From a checkpoint of a small spectrogram diffusion model.
Data: trained on Morse code for random letters and digits, with fading, noise and interfering tones, 26041 training examples.
Rows from block 4 of a small spectrogram diffusion model, named by matrix and row number. Rows with one number belong to one neuron. Each number is 128 + 32 x the weight over its row's rms, rounded and kept within 0 to 255. All counts start at 0. Numbers have three digits each.
After each neuron's rows are labels from the 100 clips, of 14848 (inputs lightly noised), where the neuron reaches its highest value: "responds to" is what is common among them. Only what is clearly more common there than usual is listed. The data: Morse code for random letters and digits, with fading, noise and interfering tones.
# fc1: MLP up (model.blocks.4.mlp.fc1.weight, 640x160), inputs 80-159
# fc2: MLP down (model.blocks.4.mlp.fc2.weight, 160x640, transposed), outputs 80-159

fc1.373:135115095134144123159095151098142156096151086165113144102129127147089142060143146109156176105047055081071122102135176172124153075143099164142087158120097093107163122224130119187110098136136125143118129106120151123142148146135146105109174100
fc2.373:125143102127091097085145111060130145101136130164122163115129161122080159112127144127166151128189064165165127150160107099152127075146089173143095172108097097129088118216176108234134120125139085116100118140105103091131124101109119132077168173
responds to: mains hum; clipping

fc1.299:120169077105088081130109069157061107199137180099104117150130173151104137112146073092068158121114078133101137077181139123132132115126113146079148099131158158174107153128150092131088165088088139178153083138102102132117139120112095089192153105
fc2.299:122164173125092177144144071101057150054120131148145139107128081150157112148138068086174113123114180123105122077082136122138128142106139107179102142131106138079122102147089169123169180178090109184116165153124099129122123132143158075065088110
responds to: reverberation

fc1.391:128137111121146125107032128125146058127161068129146116103133122139108119107131046143106145086150143149125152165103102138145181119140113114138120126139127119181148093141112164144196097138136212133109146139156119221121177142174139099097128128
fc2.391:142123128113114127152181117144133136096075169116135155137131145155113204136122153111132041190134129164131137148113142153079131120151067142141117158085106231103052139109155128153078152106119107141106121142070122176087091134123133117174122142
responds to: speed: fast

fc1.381:149089075118080098103123165124184094099142152118158098129174096185175166115086114128153122096107183144140133085194113167128125188129111166075045099135071101110142176142095149095126098139166116117155128140141138127100114148171090102112154119
fc2.381:097166073134173086151125102138084125076142138125138136154166082080162130142171137126167157113144147110125126158191114082123112177150109175075026084139050146134135156110101158130141131147088151155124123130116099113136125100144062184112133155
responds to: interfering tone; rumble

fc1.68:118142131121110113137209133127098219181148162132074100117150129114119110116094000102125149033087180133113088141145083143112214130095130105134151082117117181096174135093136126103037134134129091142115135131145141156164138119134104162135117135
fc2.68:139117140125139118105000125099143076139134099140078107131156123158096144110149240135129116052147164138125090089140151135118189142131102121135150103231121197143110141138116136104102101153124167122167130099140130158195182128089114137038091125
responds to: mains hum

fc1.233:142128131108132081090140181103152128112155179153122094144179056150124166103102098122135117087107210137126133074165122208108166134073120168129096137142140123081150212145131153071140117169101143164148135147100146174113098115170065138157106157
fc2.233:113130120150118066170152073076124103089173157159140091154178061116109095124164126127141145140167207134115137182180160044130138134103103170116089136132130111097134186153154145104124110152144133085134142113104136133114102147192051152109114096
responds to: interfering tone; rumble

fc1.306:138090132123135123171121125113106121121063104149092096166149124147136229116125186114128164209083131005124089140125092133177244129113085131123127096146141109151169114105123132176128144117142143146223144119105167147111099159124111179139119140
fc2.306:125122113121135106118159138137129109147097182116105137111111131131128255104123117131129100106137149207134208138123124126076143119103086107115136134255128154119112132158106131197086151114123141133208125098210145195086121142148123116144132120
responds to: reverberation; mains hum; clipping

fc1.281:117092077183122127190055165083115105145109128132143114169204174076102130118109120073084103116148151112186134155109154102119118098166125145155097068138079100122121133100123141117148101177165124095144074089068148101086122149087182167122156140
fc2.281:116183078080142111059139086064139105172135137122151102159212184187119135117136119169073138127108135111070128085133113169144159104167145151167097079130069137127131143118118139131121134163093101158132072192102134115125129108107167088122165089
responds to: tone: low

fc1.499:105145091114117140111124101136128166145101149180111118159051140209170111138124156150167138144101140108178123204157118143097085092115138131159096112151159133103129122127130111121151146138066154075153148107119085134098121110099048134125130086
fc2.499:134082107118170147095165160104119118129137097161102126151093157105128107121147142104169103126149154117052124045135141132173177136143146138157081155109163087150157120115135129137116100135178088179144092156092177143132168131124062098142150179
responds to: white noise

fc1.411:134093148143125180155167106111184175112138111180147126176143131140069116065163131083081142134162153101152111170117106115135153111167104190082132177150149120151179139126056138164119216145141052154111074116124155115124186156157145137102115155
fc2.411:129159149105145170108111141104109091122190126166172127159137120110042135128110087158087039122117196115114148076125184132097136127167099187079173213137140153164103139176051151214082085101110097092100081071109174160128175115171134124069118095
responds to: mains hum; clipping

fc1.453:103145152100173173095117126091140129109102137140169068148136163083116171121079110066154107091155152164071131129191107130118122097165099137146198138144126116118113116126088147116136126068132099144155100141152138112085120097183176111127183148
fc2.453:159109173145063158148114140093139157128106126105154075174133179176092123133184114185163156110072103093200140125199147142128132092175132128159210161142118134134155118130117141136127133089143108116134081114095093097120158177163195137120159137
responds to: interfering tone; rumble

fc1.546:117123152150144147145104140131132156126015117144148112133113120123136066085133138154144118157120110014125146115136165135065179121067069142128140104108144130150159125012141110039162089134122160106132101147183097146146206149113137119137141149
fc2.546:121126119154126118131176120103141095162010168125130137135127134133141089066128158128126118229133132249139156116136167124180112141112164139132124135255130114133172130190142126000115102103130081129148119131200133152179093131129119102131119129
responds to: tone: middle

fc1.41:132180177057111159107146143133173156066132133145109102154158060059111148146180130061091155123150150130086153103119106098155131109138137146122134122122135128155120102119117143097121084146175127158164166143116074151111128104076141163107155063
fc2.41:126191085062104115105163134105162103188130150097151164090094174066151111140199176074147098122153109142099115118150114110130137143116144115137137150115129120096086154166149106148101107106169131158098094124123088112129124119182116167138099057
responds to: rumble; white noise

fc1.111:072152120139118134118088134139133153110031199124165146086113118133130189049115083139132127091097134206134101132133143141240181130148032133130140115143140114143056169103145137156135098120145167108130119142181111015158146098110131108177134138
fc2.111:115115124125116122139177126092111087130043035129147152121114121145122200038121160129148122210135109105141123116120121142033134124127162142116136128090123089112186148150125127177170110117124067130185110139034149042203134146112118161091141139
responds to: tone: low; mains hum; thin (high-pass)

fc1.587:144184181079111177164084156109097127148133127192073163190080124122135121054126111060112185130177104119072120128132189161128131147102130109118089117120171103069146057138147095144124082181125117142142132091095097100093141098169143121162163179
fc2.587:113054172178145165087123099099159120149162110181076175188089146124124125166131146199112161130086107132193131117140096082126115149111124106129080121132174151083153065154166101112138174170133111109148130144142169139118129160186155142147166065
responds to: thin (high-pass)

fc1.631:154088118091116165123043176147140126084153141094151182185158132121114122123171123135143113113161153080153083096110162133137149130117151106091157138142078093099104115123088090188124111114079198143102195101139173110106161135111092106137120095
fc2.631:083179128177150170128133078073096127093153137109175157207165106121111131126106125127132188151113146136074106178122079141110157158165162119124158116085076136129167112104113095132130124099188104104110186168127102169081154094085106151068134151
responds to: interfering tone

fc1.558:145117130148146136155133121107121134127231172130130124139121127111111116192127172128128115000134090071134000136120152126176111128136106142136121120098128138112207154117150128061128167134127046122129131121196117146129124135110125140091131127
fc2.558:150122121139120128137098136157130150129138125125118125134111116143135035192130150125121138000101143244136000137124092126132100124115133114123126131225132171122055152116116135069094153144130109137177125140196118161157143126112113139143130127
responds to: fading; clipping; reverberation

fc1.466:122128129138088147115170117133137183103055013162166160138122138127116127145099071122119131246090144114123255134152123130084157136154181112116123146142129123140156128065156114161037122102136100129090115121093120170142107117125141171165153132
fc2.466:130126116127101124158128141160103136136107048146106142148120127124109000187125160131131146145126117092133153141112094109172135124083151115119113109020139082149126138130124117123170129141127137140100125136220108136083141167111142134158133132
responds to: fading; mains hum

fc1.444:159135059127178174133161072174140156178220202164126075170170114138083160123137153135173133126119117074113106115100134189079133111136150149102083156117129079125145124104169197131134149122163117110170143120127156086111108136157147131120161148
fc2.444:112107048143097192120124175175127105185113107178105092181185095098103110119109108139173125110151091144154121138091127074164116085093154152099107192106144171117159123087125191164099107113089142165108142160118105094103130126135146117113180084
responds to: tone: middle

fc1.359:125142140142141124138070109105154154097047070137102138159139130125116107089125123131135143147137091035129135124134162123136117141123176121148124107109117075120068107042127109132179162172125121114157145139135194000026173126105110117137124110
fc2.359:148143117134141172138093122138139079157133155121167114081130116111145135112149109116131117109150171229124169144144167133085061128107129132118145158167135071092224135219102149145058152103140205115130138144107183095043115147129133100128126123
responds to: tone: low; white noise

fc1.257:154122116104148100118131198097177154134160169160130123145137099168114125145136101131154147105168139098113128066142107136087177142098126158134155152128131135031143216113165136095160115171154127132119128164111133177141040097203111199184122163
fc2.257:098126117156116073129137061062103121124193127164141125150147094106106103097130153133151233145085170148153093164132177121135167142134136172129135162189127129029067192112189124106150124180099149114175143077135127168102076133195092070112101091
responds to: mains hum

fc1.115:134113125082134129116047128145118135131105123119170123108130108141138153083115000124132162198133153098132245159131088121138143129154150122114125115156131130169095112106087107163092026129100138151145146120172138167143209146138109142124130103
fc2.115:140115143093149149135201127127113163097071208137119146138119133129123122105120008139113131034114111072123082162134047125087232135126150132131110147141118123071128165137170144107143030158104094123093132143209151088194052157121144138134118099
responds to: fading; mains hum; clipping

fc1.193:129119122123133136123113124119119153148031053112149120124132129131124145186117126124124090208120153139129255122130084128110152119143227119134108125135135094148110092131132122148110166100114121155117132108021143052141108132131121156134134126
fc2.193:131127122112127136121158120130118164141038038122115124132135117125135197140119090136113184255139098051129211110126121121060173125105085117128131118096135089112170151150097130095106133156126143143035134135088134000084136142124128138137128122
responds to: fading; tone: high; mains hum

fc1.323:100162124175096142146096152106129160173178131125201183142133133122183095075152099134138137139092132097089115142104157113150182149153106170129111123147110115141122132016152102161122054082106106135096197142087151131145050128143125053096116145
fc2.323:156094123073169137111094093099146120178137127132205187139134136123181106082120134119135081107171140185172127103102126129087168161141083177141115132150116110121131155066142099131173167048144147110109206099106121142142053116123127195097094116
responds to: mains hum; tone: high; reverberation

fc1.274:163122089164121102115134173138074168147121146141151075125123106112144137108161139186144124111101197150134112124124181168131133145096080149167213123113130131115183113143129119102141119129158151109170142132099071144093131086124157130136133146
fc2.274:076130093100157084151120086089156142125124140172148096127123140154145148127076138086142119135146165133110148123133069083128132155117135160149199138116134087128144121156110119110108122158095093155123139098129175122106111142110156131109110140
responds to: tone: high; rumble

fc1.512:135111137131138130109189157144117168157006122105140120108095128134139205165138170112140182213138098157128255134145115112144175117131141123111130135116143136147187120143103136108146115137120209117211111134136111121141168144118130113141133101
fc2.512:124141137144128121115101142100127175132163057126106141142127122127144186061128151139136132177132098031130255126136136132086162124112200130138114140166126097137192147061145131026087093136128131119137154162048093144071080137131129111159132113
responds to: tone: low; fading

fc1.441:148100120121114163108185115141134092135085152133174107113123133158138144155137132156115077225132124109114186128127144120082207120113199135131129127131140155065108123163073138132251133080132092125094150089155091149157117119158136121116172147
fc2.441:140131125135134142145096146134130126116162209134137112137109128104148191182111079104139194162123117093124183128125135141135150128103148129113126129128127200115136132150085128148255111125129255139109146155202134187189166123140120167105141115
responds to: mains hum; tone: middle; fading

fc1.147:089147128122149080126141120073153156148143132095122128145134104149127128142190171129134118000169102095146118131089159124170211114105167151159129100132126152181107136167091133135157115098148133114213114106172158186144159177124107099141156143
fc2.147:152153138155127119113107133112140157127203134128140127144143131137126130045136085123137192217120133184133137116114174142091166145139140118153108150231131115133121099180126138147030109109131161117223112168169116081058110130132116089083145121
responds to: clipping

fc1.521:149209105053139134079088194076133109169120162072100112175138123125079152131183174172101105139098089149146129135129203112112122161122096183113083093129102166118145124139124103135096176124102163150155083110083085129110128120158143132109061104
fc2.521:147202155048126114085127206193155125096127126184155151075112137128181121110173162184157149127084152131147125145132203106104136101133133074148163168141160103142111116124122148131163158124103102152113161120128075123136119119098118111139180118
responds to: pink noise

fc1.267:123154083152084141105132103110107099120105176160132115076125084166157152139199136186104085093081136145218124116044116080115111123105093112161099112138126145113118134143107097089128115107083130082154182093147105144097126156111113141123173135
fc2.267:130098068124173101154168146115141141135125134133104127079128083092151129157057129071087140117149103109027129143034151174117119144115118092159092094135116139145114116093124081110135142161171141185154171169119133104130139103109105129112160148
responds to: rumble

fc1.81:144159122100128146072210099122187135157171114108131182114098094142110104098165131125131063163167107104111127139159120140177161154128170099165118120150150095126107133129161157122070096106144059168144150095094156161130067099109119127140192135
fc2.81:120081130149138136179148145121081050157143115107135190122094091124083109165087069127139093140075115154143128095154167118131138162116084090176104117138161088132111140178133153143142137110105165106134162134116147170123119158099114175085193097
responds to: tone: middle; mains hum

fc1.189:152185148163093111076129049127092147136146112120070172163130148115169144089080107177144156163098098076132129108146087168136113165145150152106121143122137101121130158120141083096134142143099115106154123075104128110106127151106124133064149099
fc2.189:134062158074166125207108237137153131130156143124079149137113138115195116121162124053156110119141089132142135150157170090096109148094094164083137112119136098143164136135136083097142112131168130165142128148140136143149106140105116082112173135
responds to: tone: high; rumble

fc1.535:095153160122059118135117110155159128113154119105123082106137085115142109142191118162136107114110111133154140175166170201147132169143161144175200165129131069118157098121141183141152088116127094147187138122128183127095115076072089142162148147
fc2.535:159086146129196117110142129140103149130140129101121059097137078125146131107070125096153174134137132118102146085146107054108117162118113145178184187149129154099153114107133172141144165111114102117151134136136096121146133193071081137188165107
responds to: tone: middle; rumble; white noise

fc1.15:162126129202140120086182176105169151076190109103108115176143119138073125131155082117070132101103118130145136132131100123161169162085165182151072088144116056147111141118194092108135122079130091154128174155119125135136133164157107107167164167
fc2.15:098111133046115114172063093127084111078158108095123106195130108121073145141105137108093142126139098122103116117127138124077152177076133197161077097145125061095109120113163092121108143095129142096099168091099151150122175088138103147146137077
responds to: tone: middle; mains hum

fc1.622:128179130129167140124125149116169115126112178107119164090138130169092122124112160112088132088134171104096115099140087059118122168062104142112114056122144190094097167137055083112138159164146159139120165137088060095081142090138121088148108148
fc2.622:146171120126173099118151153147178130134120091159129084175121146173164134152113164125166150128139091144083156081117101058135140094184116098147153212102122142146141093136182185137170162094154152148115066119123056144134132097128135110127145149
responds to: tone: low; rumble

fc1.31:134169148102138161093151151126095124167090115091073161120136067115154125161100106122115123123104185122134142080135132093157131104114100093138112166129139133011095098163141133064137188116139118133165151093107119159097135154133123147155173116
fc2.31:146154121108113105103139158116117137101092131159206095132112165111117139157103104135141126139093062112125111094114154095111103158127158176122142076111122110242176145066127114157113169153141144131116098121142112156108134136120130147129082120
responds to: thin (high-pass)

fc1.517:140075128165154074160082102110137127169118113142139121112077149168198135089107119130164103116072141128160123165158167164122105142131115084109109106148157116080138158127166107126127157136092146121146121063095178112093165176152076118109144159
fc2.517:109150128094109069121144139104136124150126145149132131088074189091183141147146138136149100135167153138109133082164095088135129144148132085096107140128152127104124158146156103113123098109163133114146110189115098122126116098176061129131142119
responds to: pink noise

fc1.28:108178140200092166138115152149104148173141129135218158097168126125189142118126150133130107103088109120070132132100125107110115144108099185160132085129133132095185171104138138096137092045111119153155186118122111142106065151113103093091089157
fc2.28:098186128199096113118140135101115077087113145110038076138093120134057125089132133137123119126082153145087123151156126118156102112119156073114148163110116150157106083207099116160100116221103147128093105115108140111146191151134143081148184138
responds to: pink noise

fc1.505:140129080167142139124165149080193184084175142078151129160106128155070091101119068145084112138135139048091114156159121108171122154135114140148126089135122082088073193085184114108167084097100086116133158108176112146102185138127112082189138149
fc2.505:122125071102125149119150108073048124086125066075164138149118111069057115111122159117073116125122098186177111081163152138112113145107143149131144097102126148058148178096133094129182167083169151162123147159123177087148183096109111153165137115
responds to: tone: middle; white noise

fc1.442:098153091160153132099099110194113167145165105148119129083126133140121128070103193141132152107074089088119151129139119143133185128141103116141169111120137147207147190045064141182105083093097088111094085155103119116152044104160128148106120166
fc2.442:161107100109093125155152135171130184162059141139119141086131131120123122193140099113138178113154069158144127135145115120136153116126053124138158106100133160212126195032091147191118153105143073164084082122107116098139044138148120114095118106
responds to: mains hum; reverberation; clipping

fc1.374:126114144138128167109172129147141138114173066156135107121110116160130123133125143120099119000098126017140000105133118121141114136122233141120124131156123164078190135170128123186145107119140082142163127112107111206120102111132144160130135135
fc2.374:127115129151125099120206112070139140125046113121110157144137159120111196057125152139135181026138111132120084102119184133112110146161254137131139165107110085142054135187151099189151112130121132135156124107136121148126119133121108157092099121
responds to: reverberation; clipping

fc1.288:151090127148103148109139167105120107093121110131192110113119131117112121133129104141112194102166151127158157148131139118175131149139060181149108086113133111192147137255122117072117160138122080160156093081109138134092050125148138169086098134
fc2.288:165101135139091124103136153106127141152114184123076135127140100126136141137141085134149074127148117097140098150121152125114132091090208092120145172120123089062117087000120149144165157123130193151122158097128146113119198132120106147173150124
responds to: thin (high-pass)

fc1.35:183095160133148159116136092175124161117130161105146061067165073118111115124115159141125140139082115133180149073122097098141095072123118155142167098133148177132147158109109112099100169152171165161159103143120095175102085109091169137112169127
fc2.35:179098102139152096117131084072123098139151117140127185185080169121136112100144144141144127124076151128188113071114095099113126183128127124112097184115108119128114106166146121140153168100177099147122149133144113157149180122173101138109086122
responds to: tone: middle; white noise

fc1.355:111095125128112121115131142127116162111142104149131156148114118144112112157126158122119152128096074025149160095122065140153255116114173139120111139137124089098189143123094117184073114133120093135181117095103126198126133123104161157087144122
fc2.355:147137129117133123134197116112141149121064156102097155135141124123117187148126194135130101013128130149124065134132138125185145122120075136131105122255128097084130159124133133142228136110131153130163138133126105172117109111117143149208149153
responds to: mains hum

fc1.570:137173134141163108154161115182100113071138114129140119123159089089114146144145100129130162066099163096212057100146155104150149146154126169102142103129117122158158111151170152106138114106102125148119160206179118097111094171176157127096127079
fc2.570:130108164091085104103044175190119152058165169150134123140144119156120173133128092118164148156161121177051146153162092134118192153138109172110122090137129121114098089098158172131120148139147117116076140055141104092136093133146149081130128164
responds to: fading; mains hum

fc1.354:108084052161082099068138073129125131100122120165104188094086077073151131132093130188152128122152105138134125144176143162127145095120111176089175104135139128086123160139124101122105095125086142164140118132099107137124112099098139085142193143
fc2.354:122084208162081156072125064139124120164113115097160063148157171072104127148101114188103124129163157128137119143081141158121133171119136077180094161121125120168109091111110159134135106138081118173125146114128117136128139099154120088125082145
responds to: reverberation

fc1.594:085197093189140133104085155164158113102163099149107106104073128117116125089132149116157160111117120121082111152152095133127151197070138085108146152148129087187094163092076157161122089112092122086127044099099140095107143079187132190149156142
fc2.594:166080090038113126151130097149125097120163142157134105090058145129135137112139123134161164126158116139161141150174140113151157174118142102103136129126123092207149160105079177124162113119157075155145029167115134152115153145208124064093144118
responds to: interfering tone; thin (high-pass); reverberation

fc1.241:182123177155110163159124146150095174125161125137180172156089139155158084102153073146194159126154132103062145154172094161119150146136139091088097107120099142098060083107080142156121193084155111126145123167110093167124083077095076156104114163
fc2.241:181113084147115090156145144099103110134099152121082099095160112155101122151143114136052121120151115105071121160082096161131148117114138158172160152143153153173134184162180114105106221189162148119130138172142092119124184069149175151134122166
responds to: interfering tone; mains hum

fc1.14:161110121078034136197093105122133137115127167136112114171103106136167140082148176094100174150076152148128136106090126167115134090134121131143108101142079159127097138121083116120144121145136164073140107164122135151106153146064159155185093144
fc2.14:165103115052017119178122097152135158141146096123122161095150154150093126126121154088167093113075104112134121099161095172142157158130129127129136148140158148132149118107163141106137125123128095069132163149136127111146110140190112148071148149
responds to: reverberation; clipping

fc1.562:028153179119150132164084058090174177150112101180118111100099106186163125058207171077145125136102132111090114134178185131113136133146138136086164136127108109090179096078102124127132164157119176083138128121113162098106173109107115185126109111
fc2.562:219122184134103115089143197054083169142122133181114117086105143069128108178056127178142120128163129139173124132200091111119141145168109154087142140133116120110130096109127129097139058162142138171135109136135072102140158134102116068107103147
responds to: thin (high-pass); clipping

fc1.606:107092150153090161129131132070113134159122144155135103134243131118100137173143115144117121150173099122083092163177164111135108108131090135117143150126127096124127184141184151078135116162086111110153126102141084154096092164085136172103116132
fc2.606:150172153076167157135104109120119144162133119140119094133229132120113109162125107109128129090132055127167120107177075165107130104134168126116152140125129132103158189086123152096140163167182131160142121132117153146136123100096146102135147143
responds to: white noise

fc1.86:107159114121115124113136108097146203161055166097155125176128130181111100030120087156124160076085156168128075120117089146107163133101229074134124134130141079211128190205115119136184118167160082124135120144200118074119114154157126075191121142
fc2.86:151109115167120137146010169098110129153102107084160134178124144074113104136117111102133098190175158097092042113107155104071142164106183080140110159175129147147138183242127116154163102151109087137118136131111169065174104118151134161148104103
responds to: tone: low

fc1.537:199086133134196125103129101112113130103100140130120151105145099126155115104088121157124108128128095099170092100094152142130201115109130148146127145140130124175163130068123105153091159233133178167127150112187180085110141110073092137118120122
fc2.537:053153112132094110171232162095167069121120136121164140074164128129148108098174129107115052140151159139093125142108165101078148117136115133155131185240131119162098134152133141128086106172096149092132165116122124089143147147110091143125159132
responds to: interfering tone

fc1.576:168105190172123095194116154190122149170089088060108172130090098121114077127166182157126115178159063116122121119104181148155123134124154122081122147139129101172151126123215127140149125203131124131144126167117090072090155126051083161143043131
fc2.576:174104075179119147193137153056115119083095137188153080139167136132143132147160187158135170108160194124109122133149185135125125118127111150174130104113136144093087123115058125148119115071130143122140130166157074141109115138202171166095198130
responds to: tone: middle; white noise

fc1.163:123124139118138157130084092147136193114063149154134132150111117119138035114120106146146089232119071161127064111125151157046212111089091124124113116107123118105111155123132135197090115124112142136181109089144154255178111117104136177138135099
fc2.163:108109113117117117111140132117109058139151122123134127116116124146095033117127129111118087071132134038138189130127113127191116126145084144133118138255121103166130141136128118203207117132122129148255122112074162242195181141132118191076120128
responds to: clipping

fc1.293:115113132136136136149142119114134088097132145148096110159125102127152103089161109134135190111162077131138104083146173133150205126060121121129148113142132128231211143000088115161118109158139138137133143114158150097143098138117155127121156144
fc2.293:127134124146112091096070122082140043115067135123121131127132132149113059107117124125125120120083138109121200087114136130085106138157159130126157130214138122238075121023118114105132145156119131126193137110113118092144088141124138131099124122
responds to: clipping

fc1.626:140077110092069166170132159187202102164150151139086101098179163094112110159113125223089098154121134130063161129135110184095184124161129122096139134139213153112152094150138137170093122117161096120126135157137096133099090106107125155114095152
fc2.626:122079140105070081138137171091207134085122114130158153136059088091137162142121124230143137124136119145035128117123119193145142150128127129160109130136024150144130164140116110161116125122153124116109114146148115130142122109159124151134177152
responds to: tone: high; mains hum

fc1.140:090091084154104166037099148092081145093122109084073108136125122140172134098101153158115154135168112116089121112135169168114117142103124116166075164127197112110117112085105125120124077149115144172150175132104116110089132110115170109175140082
fc2.140:147171082090153149216156102074168132098133126089084108137132156099156132143155119098108121110104110146175132128150115081140114148119109128168075159137208121134127101098108134143137154123133127072132166117132118119131128130120169160192137178
responds to: pink noise; thin (high-pass)

fc1.61:099142110107144239160128176153158167103116078167150118172156114153118135138115133187160113148149200133161105128105156132136106096142118159103146139138142066140106157159197091121146085157119173146148186143159130165110160109150095101096171113
fc2.61:150106105171115222101171085179096149096133155170150117178147133097133129102136113065171113106109189108092141143112101119141122092139148167094143142113135087117156111147192099133150167174142087115115173118099125151137151149152082146093178178
responds to: tone: low; white noise

fc1.52:148101190126164169134112159129147079089135051117179125103119124115104116136137146143182058154122181140134144175144084111160183196149126146157134094138131145107193145132160087091134119149150120128119163151135108131123081088148104161137064102
fc2.52:111148190133077171125121091146129103117145158112157118110116141153116074128117170123173095131139187176104111097143205151063148201106134138166117083149128166116160124138150090101080149168104111113137172125105127154119086179132099073117059155
responds to: speed: fast; mains hum

fc1.162:164120124116162121110132124140129109126081108133119122169111165117136165192118193141101109155092131066121208124106090133183242129134183133095086101136102057163177084133157135154166150135120133130137097115183161140136133119143145142108126121
fc2.162:141142150104138155113164128164119203115179103147112123115103105123149194240117136130127131168148150104136173165114094116035144129110062123116142086255105076098097171090130139068123165123123129142166120128117114115142112134122135108182127133
responds to: mains hum; interfering tone; muffled (low-pass)

fc1.252:143108134119147112127244140098120116148136123122148124116114131139149169150121087115129155159108143166123158112127102120197120120205111132136129174129130144127074144182144124158102141104119044143162158109092114193075115157134111114112112137
fc2.252:143122146141115133127000143151113100104158112141118129136125109128143168154111054129157131114135119112132093141128115120102167124075135132128133118105130165146233113093092135148148128148134246131164125130103133211091150147102127121136098115
responds to: rumble